Rows from block 4, named by matrix and row number. Each number is 500 + 25 x the weight over its row's rms, rounded and kept within 0 to 999. All counts start at 0. Numbers have three digits each. After the name is the row's rms in percent of the matrix's.
# conv: 3x3 conv (model.enc.2.0.conv.weight, 384x384x3x3), inputs 60-65, a 3x3 kernel for each
conv.62 087:486506500496508501505480501489501497509497501476435497460509516507439512498521460524499527492494456515457504517504508495452512508480479479502510498497517508468496
conv.63 122:497508495498512506522493496500511524489504516501490485442503523551525499542551534536491499487536507481509517497523502511548521518462496500509526544533500516500491
conv.64 101:494503486507395509501520505513525489500523500502492479504499467540626505486499528504482507481507492510480492484503500501447515508502548510551510501525500488608514
conv.65 095:527495502486587515497503506498500487483490500505503482502474494499600553476495495513519481492412479496525515494500507467533480473521471568497495540444539540518534
conv.66 113:503548499510499498547464505497507497453494481485518475505473494516467507496501504529467531492500512481494482491514498468587508512455504507487507506491518485473490
conv.67 086:499497503497524518497500497493464489494498478500433461472510479445422471476480545493504508510513494532481493479516515486503505537570500493494505529522541491436502
conv.68 118:499513496483551476477507507509498484514510497498505493494536501496610483490482509501485489498475476503503474487494509494531486490506526480504485487556486476500494
conv.69 079:507485520514471484517479496469510490483452493463498482453479576447437524468469513498555494483502499476495500516511500550562519499434500473554537502488493490521543
conv.70 092:507521529498488475497528517430470538453555512515503524478441497486491490461474473485499523457499505565559569516535498494469447511520506497508523476549493523488517
conv.71 095:507490499527499504512486509493504500487496462489515448506493503523490486502495501508501497505500501500506491486501497501455493503496496505453472532508514586555483
conv.72 091:498498490509519479501495493475492509478388504478466521510498490478505523492631477480488492492532505482394474490489506513525503499570512504477480517507505529501490
conv.73 075:489469490484504505507508496477498447462507508477493486507531434436531517500640568484498457482496499475438421499464473467526498478474448481545490519544523492559515
conv.74 120:457480501524533519499519502504496558516495476503477478490478471463530521496456491547490544519483510520590513485497503499511481509513510499501505483487505565501540
conv.75 074:499511485521501504495520445511524574499516518449498490557463500546548460497619468508505476514508522488508498529503484530404517512483487505505511504505454487543467
conv.76 092:510509517523473509487505509512495502453464487497459504489491491495539469484494489502477506467495497510498506478485505502480490497519494538514529502490503529550496
conv.77 062:486507471482497511507509516479455483482479510505489528497539511509527520506565575504488510538514517509463463496530487508507495512479481525521495503540489497490499
conv.78 122:515502501497545518497513519492509501474473527501500507511502485426509553497516481501492500501561433504502499478500467499484513488505485510502493509524495516507500
conv.79 124:510499504534475502500500490505496505467491472500501500504501505501468506495454509490483494494499491479496490480477495510490500494503501538527493548513511510502492
conv.80 088:534500508500542492514490489497542504473545521503504511504512464438562496524493494486480501503508453492506497497468492480508486530547497500492505540487512565487508
conv.81 101:504524503507493499502503533524457503489387511512520492471497531452506493503516499487476470457426489498505502533492497506440483520502508501499521497481489499504505
conv.82 094:494488505514511480496507481498529506507489521498400517477517499503495530500470541497488496485516476496503504514490513522351492501491496508521507514575498491498544
conv.83 074:496474509501508531511551521507505460512487486484498488494509455499465526513579500536498510515541502497535489497511508478493507514511520497496500499491509509569529
conv.84 101:466526503467572496491541504504492498452489515499497505499454504495463520479482518513507503429488499448493499511499484503492517514495492509494506523490509504517507
conv.85 105:497479489472484504512533503485520450525537496498541478523436488509500514488492484505529503516494497540525549513522477499513496494448541530482501521520501506524512
conv.86 091:520521503493501512479552501476474498463507510514502482477514505497475503518444515497476502518494525488521488500532503477489453549516491521508517482477498525509522
conv.87 107:497500489504538504492518492497502506501554498495483492513539481520642502498498460506526510509548500497516495487499493504531499505506496487512480486644512494534482
conv.88 092:499469503499480495502486486497498516495504512520499494510499500533550498507481505498509509496481494478491478507494501497479487487483517497473487500475476501505487
conv.89 089:505511449486571495501509523514446465485511512543503503493501470495613478446498508482497472513501480512508496491448495510515444514578490502505501499521513498521520
conv.90 093:501527515498490511536521506499454487477397491493464497495534510483570550483514509518492516503494496498456493501511512501449507506436506501488515507523503500549511
conv.91 093:499509488500509515507484496485453487501388494496462461494477453475526499507490441506553525469472505482421462524503485520462488488488506505511505460490487522506466
conv.92 098:488492500519498478495497488525525514499492500502484484473492492472482535488463481538502506505510515513524502492526512504501495435500557502501496492507506476503499
conv.93 108:474521512514638504501493516499489499484468491493486507496482505518526506495543508500455496515535509503499491493541491496501450499521497530498510518494497514503513
conv.94 110:501501511477493523506451505500482474498350494493472486496519528510529448495489480472507496499476499460439477495509486526496519502513535505514538473492495500503460
conv.95 102:505515501500498524504500512467460517482493500495508489461584505499593545487569500519438500512434494493499501517520501491585483491501509505501509521438498497506502
conv.96 113:495474509498485497491501498502495481490521452498502493493512477499439482497475518510498481478489482493513497499509539501521495497501543496556498498515528489508509
conv.97 101:498512524495490473507493498498506491501532531501465503540516515477505532485474481492499504478580544507522527502498491484497559545494492508511506479537501499541524
conv.98 107:503519492501431455507542499528525441488625440486528496500505463506544442535562486515516524500562486487478498549550511496467520496489448490501472493595464510508499
conv.99 089:503506498528501499493486502496500518480489497456473487520473502528524504521535487497479490508500435507508545494496497490544483493479536534491450520486502458528505
conv.100 098:490490503530536529487516513507558505492398519488476484524525531459506504468466498521490479482506471478507478501529500520484501498521521505507531467574523461537532
conv.101 105:502504509497497505520463528489504502519439498550596497525487498531615511474450485495504464447415464508502517502476496504492509473474522515515497508553509524535515
conv.102 103:496480501503491496510487501483514488503500511501508497483503509445579519468496472494499521492503505487504498493499505502472501511495498503514511517503491490550503
conv.103 069:502458491502516505512508509499509494443531508498507469403431476447490531525489449508490509495396497546460493490492480503537483548489511467445498495515502501483472
conv.104 113:502492496522494458513554492500478539466518478472536599512502460535468414471512547521493513492486511490505541535500511480462503518505449528483488504506476498562617
conv.105 115:486481500513530503492487502529519468481444495530579500488491491513479495510526502496521501491431456523496532512484495495516492501512504501499493514498439508508527
conv.106 090:500501485527523507483504455516496523500523503484520482549504513494487459496480434505490458500511482512534501457502492492516500501547442528475511522469479537502486
conv.107 099:509505492503506498486503477508491472507445521458407513514491505485504498519506506515498506512517504461411457501500535495478545492497495520497493500558521451518516
conv.108 095:505516510499510553509529500498505497475405497504478485493519557464470541509484472490489505527510502507506494516499502497505502500548533481488502461502510547530433
conv.109 096:495488512514478527516480494486514482478574477541642489473552500508496432515530525480477509443507539494501504502547475490514503527512528521495461495487518497524486
conv.110 094:503513496487532487504517507457508500496456466495569485505516512446350495500518530450448501496527490499491464494520504525522499489504503513500508468506550521516480
conv.111 106:494498509466486526501469513471481502498476543515492476507549544519500584500452526497502474488483518518488506508499512505424506515507505499513516509480570512489507
conv.112 105:503483507497512503521523495503478485484568556526576525457470500525539543544501519502488505504492503488510492547557493452449438485489506488482504498551588527572528
conv.113 098:499494495471455525488524499476469501498433453464452482505495518526498488491496502504502496496545491503503514504483483495513493506551486504497499511497500529624497
conv.114 084:496495496499501499515508514514481461474584490509503480491506486486468500482503495493520497496516510492489491499498508494500494487496490533607540509586496494502533
conv.115 084:500506502509504508506501500514494497484380509509517532490536485467637507490525515493493465496587523478499465508492497489478516482543508496520476495561502500519493
conv.116 100:486477512514501492506503496484494483525620520515537528472496498435514409486475448501507500511525524499520543537486510519511539527499499430478566502548501501532486
conv.117 111:505516518494505512488487499495520483455461498480499507520536503483513484464496532497548502512502537522477477473488516496592490501521495501513486500598497528539490
conv.118 093:513505507465509507498505472472499447500500484505495497496524482495519500490446473516501485515497528492499541527465502488513522500528505502582468453481487504501477
conv.119 098:461494499490484490508530546492473509495497547543497505499459535488487510507532492510436483499492478499511497516522507503490467498497481495513521482474494485505512
conv.120 089:491549510492497497498521510494478490494509520508511497501595483504539517511543511496495495489490474490497498539531513505518503520499482503519481482429506522492510
conv.121 091:513511503480525498500503493516561493519502488495494498486519524534501488439517474488507499491502499539501507494441488533527461549509503512517520517508500503521504
conv.122 096:506488493511484472503476516504492498482407466502479461491487476498503490503457500572541517507497503475509507536547540503500499512484508464512478481466517545535551
conv.123 119:501495530454409481500499507495485494533536532490455481455486486528643456496499504505532507515481497482447471497508493505505493498493513509504512531515477502500506
conv.124 088:486492502506492492480497486547492484511569491519464490501541491501481502490499500517499495497534502529521502504488498520535526499504501516507510492509502521536546
conv.125 103:499527507503495490504506497494474497493477496509545478484494514468591497503516511493500500504472530472492493518520461480469459539529482573498487525545480500520503
conv.126 100:499503503485443490486498496483485489498497480487489492561527534498495485447467495503512510489572499495488475496461494505500474494531509505479544521529531497513503
conv.127 111:506510512480475506486493506498479506498510477522500506514537466463492497496530502496446478482495499493501524480491502500491502484502491508522494494505511470503506
conv.128 103:483520484489448495509489464508476491494491500499533498491521506458516474479448479480488489516517552510523519527533490471485497511460480496495521503507481529502503
conv.129 079:502493505504468494496484450487454452478496486491493445537488500550495507551458488519525491491507549497522556497525510511543506491485493496497504526474513456481478
conv.130 101:500487494528454503507501504518507493505496478505509507509512483551506494512465524492512516476467491511500468484488491462484504529488531500494479471522498502559499
conv.131 069:499502479505493499526503513502472396505458501469346461507491489504431509483542528515486512500489501536512503452517524486510520509517504510472456514482510516499502
conv.132 096:507515502503452501500558512480494492506495487496481469513490515491506517501554524500520531499502484531496474505492489511450481517553506504446501496494494504579505
conv.133 098:500492513459520507497523543471508477525488499519504512494529493497496440514425452501508521483485498471453507543494506513485506472503486507465530500450523536494569
conv.134 126:486514486506439506498542502505499508504616494490476510473486500515470451493544499503474499496558491507492495514501491504472509509496528484496523516497467495542508
conv.135 119:512483515528548485489484499501501507507479529537504514493542472516506530478426502512489492495514511498493502503486513508565494493493500499495483499467534500514516
conv.136 088:496504498484518497494517507443498498506529503496499498520476544479455450464500505529540521534540491482467454541493502531514514491506489504508535525564519502505490
conv.137 095:516512510506501493494514485496482509466497498499469499504499518476596508482515443495465481502500499535523472458498507457517486488546517526510511488524495530485524
conv.138 093:510513502500505500515484500497541503510475520500519489483525475506535470459508502494462478507503491500509506485463493509425498485496494481525483496595479514524506
conv.139 117:499466502499490503498512505507493485522483501478494482518499529499516496509466454498547459539622499488493472493504499507514523503476492505525490521548523493534483
conv.140 090:505498492502499465484498523516483490511545492497436474459481437457480469428513471506487456512490477499504501475491503491580509507513488426497498493485470498490497
conv.141 111:494499471516522510506473500494479497491478472496528528499522498463469502511508487506483503505529499479496502531514521437477483520521499505517492513518511457499499
conv.142 093:510512500532511502511549496448556630472482466474506498522576500541463430506504467511503518506525496459493519502481464529529530515508480463607557502591453506502497
conv.143 079:500496503501498471501505502497491497469483458457481458488494463494487427503500450558538532562579563563570573526512513520507534518513540483497489506505498502515502
conv.144 100:502504510511492474504466499532483514507419493509459489508490521508569485508516511484442480500493508502526506494432476505485493503516475499466504511541493495474507
conv.145 091:510491528497479497509502529466493504509475563491492508476504447397513425497490436511508495471501468496515501504492503497540505497521496459494509475511434505497464
conv.146 116:500499499500502502500480499493506473531508469506499497474533479600504478497534510528470494497555503475549509513517506468493501560501499521502512547509447530516492
conv.147 090:495503497499508498495505499494440494504476495499507541504495512497541509489543491500500502507494491507459492467485485499480520507507459491505499503500505490487484
conv.148 109:496495501500505510499515515485492487480469511521517515484495517432482500508516462506504509494473496475408489538487505512443482508503470481495517516509511521540511
conv.149 088:494499506505473500492500483497446477505503475498569532512506516543500484493499547482469470507447470469511457498503521474577501491509507503538496500446505454524539
conv.150 081:501501490502500506493507504505472498499431486474491482491527491494501468495480486490489478573544553533560544490500517546467494501496499506562511494559494510482490
conv.151 092:525499498490478496490468496480489491473458521467456508499494505477545564478499401449499485497532492516483524475512495537456495507459492509490512468509517534500485
conv.152 106:498494500499517500483537503515508566476520502508479484534509504478518494501467491502528497498469479485502501487495497510388502488525508503522491506631498499503498
conv.153 065:501487501492498500504502497507498457479501442511501492520593542505525514592624510583559538533527515539534528496483497495503513492452496523544498503537500502510499
conv.154 100:501499507489555510491501501494528512533521486518496497508494456477491518500521509451441444462447461494476500508498519519462500487498516502499476468571465507501513
conv.155 111:504504469503498499474533499492468466445498594510528495492474517432521512508495486508490502494502500501517498505498467490570502509477497485480499476510557481526498
conv.156 102:480509525507475483493494493502548511503464493519484532495558509496483501501472515496480501502458523490526490499486484523507496525499509509521500510419522479502531
conv.157 094:510498513499512496506526518481546481520523499502543490516531495517534526528545470453570512500485510494516553512425502524509505505490488487546549529552501540511554
conv.158 119:499498500495498508504510501491505497496483479491509527488503514503518562515500504491535465490522469492497514489492464536404493500507494477526496486522539496509519
conv.159 109:504496509510497501498551499497528477481545493452473511497486503502538516510467541496531483507485494485497497496537501421351487516526486494486503536632535456468512
conv.160 097:498509501512514510522514499488453495468460471498497503493516503524482492555526505503490528502513528510455490536543514480515493491475502528507514524484494511496506
conv.161 081:498498470477477487503489493498527526526479484522523502492499521456375468509446485500497514493541510506542505485522516505507490497480514517527521509473571517501504
conv.162 083:504489489506507500484501496495525497503483507507482475502508534499473493506450524483491501493499490497398447474546510478497497557492495464499503466491484467494487
conv.163 102:488484503494499496505499499483456484535460502539442493498431472541369534560457512519508532501475531493479528494526504459527534429495508487490505504470503503449534
conv.164 102:499499503505512511499501496486483495497508502481494497487505502501532508528562489517535495504503562481502505498499498517554451507519484478519514478523543494495521
conv.165 100:497505511495478440486481511498493518509549504505473511508506523538519519496465485501492499459502526512511493486498470504503494503560503506497513522485485513507545
conv.166 100:500491486473526506491510496509469516496489484487495499488589471469501493457459490489486473507564492498476498513459524500477481500500507504496485506622502510535461
conv.167 096:501511495519500516505512497522505476497462508501549521485501531376403519525496476516503499504535534534522518512468497491543493506508500511546510480486504526507500
conv.168 083:516461498521449436507483480485497486499492501501517534496503490539515487518497510497507503499495497496476507507506504511518508503516494489500477497503489500502500
conv.169 100:502476495497534567519498474502487510494521484481553532494486491538558482500477495494491530516490516481496557510517521473540502470484542493484497574537485517456485
conv.170 110:502510478493501529477495498487501518465481477508514507494505507539458504484544497475502508492470442501479477519438481567534492507521518499498494500499500496505502
conv.171 104:496496509511484507499490494489484445492497530520472542486508473490581449522494493463551470496522503534465509487517503504482509504485488476456527515482537504487489
conv.172 101:476475516501488485489501512501499470528529415492556494494505484482494459480555418516500502497456501527523502537515502510470526474464523491494455496490436515517495
conv.173 073:504546513467487504512507490497511483502524496560517482517577499481529462515483540511496558480497521487561477502489486526500429510497498502502507486461511494517488
conv.174 111:493524495502500493519490486475470511505485507492502512502544503527485511506496507489513499479544545476512531514468484479594574502499482499490508491491495524510519
conv.175 098:499538512504572504498512501492480493518478502511501491482541539512525490489478492487482506483502499499477481524502494498467494512484495495563525497503495508503502
conv.176 109:490487495528507462510540501504453495491609504476537490500537463446495525524467496500498491502507502498526516501486505475514482501503496489502515505517476506489489
conv.177 101:492501516476454513485515528503500498491472499476500500455455524454503553393440568501531525502483505540472508508519474511575579492495488503502492490437498548491524
conv.178 091:503505519510465489502471508490519490488519508498540464517504493555504479493546544507541504494513507509518489478491509499541531498525502530546510568572523522548518
conv.179 106:511508502498525515497487499502490516526489498515469502543468485514512518457493475500519518487472483500491506470490497475568526491518485511505504479540504477500493
conv.180 133:507509501512487518505510498501496498499442506499504483499461512510492559496498501474510485477491524492528504535443516481516489505516500484531502555416547509517491
conv.181 096:511494496499504506502478498480489511458489499463467501501479504497458457449441481512513508503494504443522477502495510496492516483518515513493503509486454467491527
conv.182 102:514505507506495491462524517473467527497463526486503493504502489510496530512487440500496522496522523498521504494489514505457497497512509497475573504513529496510534
conv.183 061:502506510498501504503509525500500509493494534479489518550509498583500499545552537555535518557541500594554506506498477491444472492440462528517503525508490561545542
conv.184 060:497502505499500514518485491499473471464489455489534437389530520473551507535524506507488494515506509491467505510484498509510523513439467436529498483524515494490495
conv.185 090:516508477511502491481496468494514522463501485489501504512504526564524467494493517500489491482505502474490475485494462488495476498493520516505525528503505510518481
conv.186 111:475460503526565520471456501499501479469448505521529499486510511508494441502514511491487497443455522511498474495494523518459463514501516489491485499512526513503479
conv.187 091:491499515494506512522522515497487536502420490479466511524500508515511542494483506506556572505497519487457497507502520493506468490537510465484501506495541467500507
conv.188 103:483475498530470497483510492476517505499555541499558499501489501528591488487500517481503511476515500482496503501515490492476497510500515505514501516534541494535497
conv.189 113:508504492501516512490504476507501500528588491513543509499527481484523472488519568508473500513490492490497511497511504498557502488518541528485509502489494503522492
conv.190 097:509512476504503481503482503500497504529496493508424480521539504549499476530485494501454506499509511498481496500469505500501500488520497513486501523528527497572467
conv.191 105:506456491500574506507509511491501510476492511489500512495494494504500483504504496506492513514473501497467509505390483500497485521517495517574526530531508455491521
conv.192 112:497515497548521435497526492498606476503509484525523588439502502506513482517519577499507478486460496488499486487500503521481522518451502501503502529508445492459593
conv.193 071:500499513528488505497511500519548547476612522499511504501495479505514482485485502517516479469499484500496480507581547422454511529512526496502498501498492511478485
conv.194 103:493503505498494503490499501484554487494519502496512486511535498491520564496532504504464483489490502519506529527541504493554513486497497539513508508529532509530506
conv.195 091:505506502487426500496490467490491505485444509490501535496513447517569526494506508500491491494513484503440486479497510514424505496480496519462491509581504524513479
conv.196 099:496498503527495532520487488502508506535589451500534513467577498451588585442484514511458505500514494500507522501503499470519452485513531474514488467511554473506508
conv.197 089:500457492499551531500505509516511502470568497502468488472498507498482443489502510496546501465497516495513490538496502528474491525467496508505489478454500504558495
conv.198 085:514480512491546504500487509503489479495467588518496487502491505482513479508508536488538509485432539530504493471475519502507495500492506510498495497488518508501501
conv.199 128:515498507516476528513506510500495499495474526494494491471477497476535414489514448497486519476486510467502451470527507545482525490489514502535502513469500518514500
conv.200 095:498534510506539504475506493490501500511524499515549505477492520526534521499502511493482482482469506514504500492493516498464501506514500511578482522531541513509493
conv.201 111:502522514503537515498504498521505499503506498485464484513524507503508498499500505544516503505497500530516503501514517494501507497499513509511504502504498485475501
conv.202 090:485513507480472505499499469523507463552511482523532545499493492532576479502544446492501496510508495481507528510494490502493496554610542505510515488523480480529511
conv.203 114:501488500509505491512504495481519522512538485502479479503458512480528508506516502487514494503528485503514494460503529494513516520490481494509492514500492524491534
conv.204 089:508473501495505503494523509475487509495483489476472502472537524486521498526501561486495513496482492484461485511513484479492489550577505487477528490499512481479495
conv.205 070:498444500494535487490509488484515491487456509500430492491551488553497481539494500494517532522538507502472513499526510512519495507509500465515486502506504502499507
conv.206 095:497521501448490515509498491500509497499447516535493479490481502526457462561476505509503493485520472503547479499465497470540504492467514492496494548502497577503473
conv.207 131:504513508500540497510504531509503458498592558504497509551529480504527513453469513499485479495530497504532490490511499514561507506503499512577486469575521499463525
conv.208 114:500508497507494489495503505491488495493500508497499500482510490531608600505532542501506522477509494503528475515493497502513471479492500490505498495617584502547508
conv.209 062:497501507494498506492481496535504487541443500499441485488521473477503496506493491491509513496505501506533502490484491494512504510507485495474498501554514498487497
conv.210 110:518509515518414489513531493496501510486569561486491492510519517496482484493529538495474492487504522490500502455523511463569487476497509500506503491483518510528494
conv.211 125:498498501478514499500510496503479501514479478489486523493497503518436463534503515502460494447494481480513494521486495450541512479497506522507500506300558507546502
conv.212 092:503506492515501472496504478491486536482503508522563553516504501499514509468472546497485500560496550547517495474498496482497492509524503554513489491513493534572523
conv.213 110:479468498524513498505503506513515516470448487514522512521503495455495517502499497517523522486388402491518504531497491501513500492495495504503505506501532498504500
conv.214 105:498484508483532500509511502513504484505455488518498511499481495505434475493491538517512481524430568490512480488492476499548431475497488541507509519501542488486505
conv.215 099:508494494532505530494499493473490542467451611521493504503512477505505526506501501495507502456489497496507504472540481509508487503492496509512493486512498514510517
conv.216 093:504478432524445468483510499467486490427515516458508505505475502533499497535528514508505503502515533481508502492546526497540493505511512490506469490530515526528501
conv.217 097:489495521494498531494529497519519498511530537482492582547507569516485518474502531482509507499507507513511519509532448516553426510516496491507549462500521467539492
conv.218 128:498482504499500538509505499526497510491437549506535492482491481487479491497522503502483491504315547470513501500489500498497507496538494517498499523472498518479537
conv.219 100:505510495538486487488497480504528495505512500477512501509518439498412426508498490471550494474540514506505508506508493533508481536507479504513503497462508507479504
conv.220 102:495469504529512492506499510517493496421476495539494492480492492491606505507501475512516516489507505495535521516497499475552495485497501510482496458487467500532487
conv.221 093:499499512497510524504469512501508513489471502523540532501498517546513519536557515482507501506500502500479504452469496478510486510498490515505499569543513502531498
conv.222 074:483503477493495503502498500497493536486447494441472501506487484517553533578547534539493512523515495494501517536518497495488521538521500488507517531505506491504518
conv.223 112:482510499483634505499494509489503470499510495508538476521506509498443504497534480504456522497492501499494479485500481512590476475506483499476505556490490498476499
conv.224 109:493505497508537502515506516497520564512476504531516501504466537510507497495465469490456511491489500516563511508510502499555511481523518487468505509496507505488481
conv.225 083:498505488507502524498537508485519498506390481553512524494514491504479492495502492482493493492526498513520498510515517496508508497517526508529506484535550516612523
conv.226 093:521494500497479538509487519476473498476502502470526518516467526503402516499369510521557486506515454514537491525519477498508510538539505502452493512475442481431470
conv.227 101:501496504509490527506523512499454474495439427498464476503526540552503537472503542499508505496519493493467464482478488488496528514468507492509511498623556478545502
conv.228 125:483505500450557550507482498477518494492513492500478529488541527504502493476478507498521497507477477488479495524445525481475532521523502483519513517572510482477542
conv.229 122:490506483498492521515507495513476508479517517508529501500547490481574494504514500498464498499442515496501484505499499500499479519501493568493493533413511504526492
conv.230 122:494501490490490502504489510492498512502509459490510499507521508513456411510478502492519506528507477497473497504502471488489554524497440499494524503534431511452558
conv.231 097:491497477473507501499489493511508538556531541505543496498563500471455438486501506529520532509412527498494501535459503494527506502488503538548541556488480523538492
conv.232 089:502490503452484434484510505493498513495492485542505481492489522491471471503461438489494485509481526510509504488513495560502497498496535500485498483471428555509505
conv.233 071:515528518507501482499536505497503473459476466496442443532564493493497494515575521534498479528544518524477496489485521504434473516518509505496485506507499489429496
conv.234 051:495499500516497498497500479501470501506470509511509517481545502490496507511521505504520518505511522485482498497509487516510456500509503500493490497490506465475489
conv.235 130:499502478495551505501512494508511510512493522487545502530471501502556512480496561489481506511480510506522490489495492516496449507511503500461488586483501522483535
conv.236 107:479511478437550498479483503485482574527486517500529484530496502523470460481525459483486524537413532499485495496490497527510488501504486470501522513521485475518485
conv.237 108:506511491502492501504509497507516502524498514496531490529506507503484464478514486505497494505491534498499523473511489495563486506538529505453489495453473492509492
conv.238 081:486515522535532513479491496526501507524420520512452502428488455504450417500518510512540516523517501531506496508491479497537500493496493468498481524442496494517511
conv.239 102:495493488499556522513480487506526501501401500501518463479471466490534488499469496492532498522541513515563545502482473461571537478590543498494499495520479507499501
conv.240 101:499463491522494553491471508545513500499503469510506486467496492540550496504461510505499496500497499493484480508534514518495454525486509499501483465500484484525496
conv.241 101:498490497479486500495504498509484468544510497497523499473450503439461487497494492500518516516555586510568544514497501504569523506518507495455493509486501503533483
conv.242 100:496497510521518506490486506489509491427533473570527510493496500574554489571510497504495497463458507495471486497492524482510491487454492476487505503503496541464500
conv.243 114:503494521510453464504543510509504491480532496496492504512477503497513548496484434488509500489468500455533517514540520493413471512516501519490511493545503495474498
conv.244 110:464538477484505508539485520511503443489472487510490481521423513481511441447500512456508469401601413454507437471508467454439526474518499517486557502514499497518475
conv.245 097:512513479514452505517502518503505487501522595515541509475511495499523494509544534496508500498461501502496530505492499502537496546426486497505491495518523472496510
conv.246 099:505490517521483465516489490501516503481469517503474503483501520497472523533477503506544523492556518535511492536508450508577514503498507461497518448502500483499539
conv.247 103:498478482495456461501494479494515493499473508522522555504497484453515527520489475488512517453443504506501499501498527575483496499499490511510514478506497501569511
conv.248 084:512501512515508511499493502481516504511493500512450513502547546501505505504430463497556494477632517521594504511506505546492500490528526489500511476500568555482496
conv.249 090:479509509516485500464530515415499476495497485489493500488544485490500512506466496488499489513492502528520501533491501486557523545507501478474452491533466486472507
conv.250 122:490412476525509497505533492482485506505524484504498497501487503521493509485497496492516503491524500501487485485507458495498488507516505490440486513541496524523505
conv.251 094:498505489450521498507492498503512480492454562507469506461497466494561488511448419497508498498504534559541550509467494494448499508536498440486485500503517497484511
conv.252 112:490498522495476496500522502514492566507535567490503498465500531523554506498504468495498506486514510501488496498566484481492454500521493491501551537515501506561515
conv.253 109:481501496481435518510476499497443504505505499528491493531504511428364476511458506461489500450498500496500496490528511529572488505507492524453498468345493495451498
conv.254 124:505502504493520505524500494477506473542486513501552495478500503525473463500498504491511472505474561476552454505478492529498460495506514495497482494517497496522498
conv.255 114:506500491500563526502500492488519495485499477496514492480490511523512494508463483501483446459593504498500486496508545490578481505527487503469498504530517499506488
conv.256 098:502500490504568524482478529455472502506475559491489483485552490500576508486490521490450483493488508488496489500473474509568496499538501490526498485504499516513486
conv.257 104:500491499499506496494486497462515542551403576530443497489508534527444526506489487500516514498531497495499512502488498490571494477556495481478505554469543512437485
conv.258 085:500510482516496484494485495511465497507517487492501506513501506519495476509500473615512523548527520562522497476477494475505492502501502526513512567493442514494466
conv.259 105:504481507486493498499499502492505499490497441506559499475480501503533431533502504497510502492504465508500501502524546503523420491568506480517530514479493509513516
conv.260 110:503504502495492501509496494518501542491481512500497512474499504490521500512504495501497501516520511491473465522520488499488499480494490511500553507496497512466531
conv.261 115:516543476525482440511493475515514487517451503545527529494501479499485517483525509503470499513456516508485540506523487512509481496509498498517503533397480510515505
conv.262 108:504517490511505543511518506502495482508527552512443495521530509501467483506543543514510510485512507496500480491489488478494462501558531510504496499510518500447478
conv.263 105:506497503496500489503501491503508515496500535512523524477487480491519437484591505501526497497499548500440497541480531502541529479512462497503503490478502476481497
conv.264 083:490463502508470510506480501503516528501495498497548503515492505509468538465476516511511490516480499511504508493514480518503485513491503493505498489489520487514523
conv.265 065:532497505505498508467489501447501490492503517497458513505532517508483445504517586501487494494552535513498547474502503473496493482498465499506499491522498498470519
conv.266 084:528479499432493504469510458497501518497574498499558527500540457526498515572479510482482512513463533517505510528500490556553444485520479493504493502475528499501493
conv.267 101:503505498549459506504509500504448497494613550532609509503455502508497466488495479502497524490564539492497495460505481495506521488477540490478498542565500519503494
conv.268 088:496483501497527480478566495507489477481524499504576520492547505495568510525542487501475500499447505481496511484480504497475491513563501502507494503573523518490503
conv.269 091:481456487531505490497468495498536482546589516518512505532500524626585525526512500492516505501513517507506489503487512518495506526503508537511510556517501492494461
conv.270 074:515503502494499498494501502504481501504462484509493497515502496507519519514571522544541548581543560526512536491500506491493518493490496498488488498488500498499501
conv.271 119:484491501499622526470480497501494500513398476533540489501501498495520491513487478506525513497500458487460503511497487538467479506535495495482507502507489510452460
conv.272 103:498513491503449574510490511502431508483476517485498499515503493494515478500511502473485510515476437500493474506498468484491496490504507495518526525521460496493499
conv.273 116:489469498490559475502505500500494496528464519495513516484505505549601490444489467501523510462483495525516509500501494510529478519487515456503520490523500506514459
conv.274 091:487502474487492501496485494495477458486494472524485495485507489506503513482503542495514517493524508519503491488481446498503497473498481480467475472471456496463484
conv.275 122:498505516523418517494490503502487505489598512492426490511504528470411494495518516500494511496496527466511491497501504470499498496519501503513506492495517498502508
conv.276 103:516541496491492551501522518501510524505502553479499490478510531494502495466507504491483454511501490491513450536534535485508488491492556532522510475504543516529484
conv.277 100:500494519501499490499501502503549463482422494495473531513507487480500496481522503500467435566518419506472495505487477496541483501516507506497422495484461499519493
conv.278 104:490490508526499505517494501530477488498517508493505520508471468462525495490464495512494511492469490500495494497502492454484511522511515516493506501451422499506509
conv.279 076:500504484513511480481497488494495516484486492489475536510515534522441451481539536498470501487538549499534517487496510488513503501524452490498517529451499490474535
conv.280 094:507501493521542498467455501499510499502484465544510449495496506527564493516488489509524521477500505516497476488497505559506475476447578500484515462497507534501487
conv.281 107:510498498544445506496523500501446489503514491516515498511473496470516483492508514498491512457563518495476500452588512581376501529537514503476502491491502476501538
conv.282 122:501515482498495528498503495489500528503484506491463486467503496518560540488493494491500499492509482517541497497540498453511484502527513505460502486561497505540474
conv.283 123:500505516485500502495505500511458505530449527492516502488497501517391535486512522491500493538383545517443538497504499510522483506474502505508512485509491501511506
conv.284 099:507504499500510526497508489510408478498458450510464515519526518507439453501505489499518491485499486510474514510497479499512468538453504542532527520492526502505500
conv.285 098:499505492483508501534531517509519557493528495501492493540501499537491540501523507474461510467459488501535544507452499486368491540459520544543498524602535509561526
conv.286 094:504491494490502467504507487511508508508431467517519498493508484483485411574543490511500509495497504488497494502508491511538499517511497465490514575425407503490488
conv.287 091:502508502471477475498496518493503497531434488483488507513500446511547577457518496472478503491448482517491481508501546486482512499508505496497498493483494526536484
conv.288 130:497473505526462491509495491524521478481536554509476497490491512478486487523504513499564489441361547510497453526513483499520507494486484475491513505491491508498512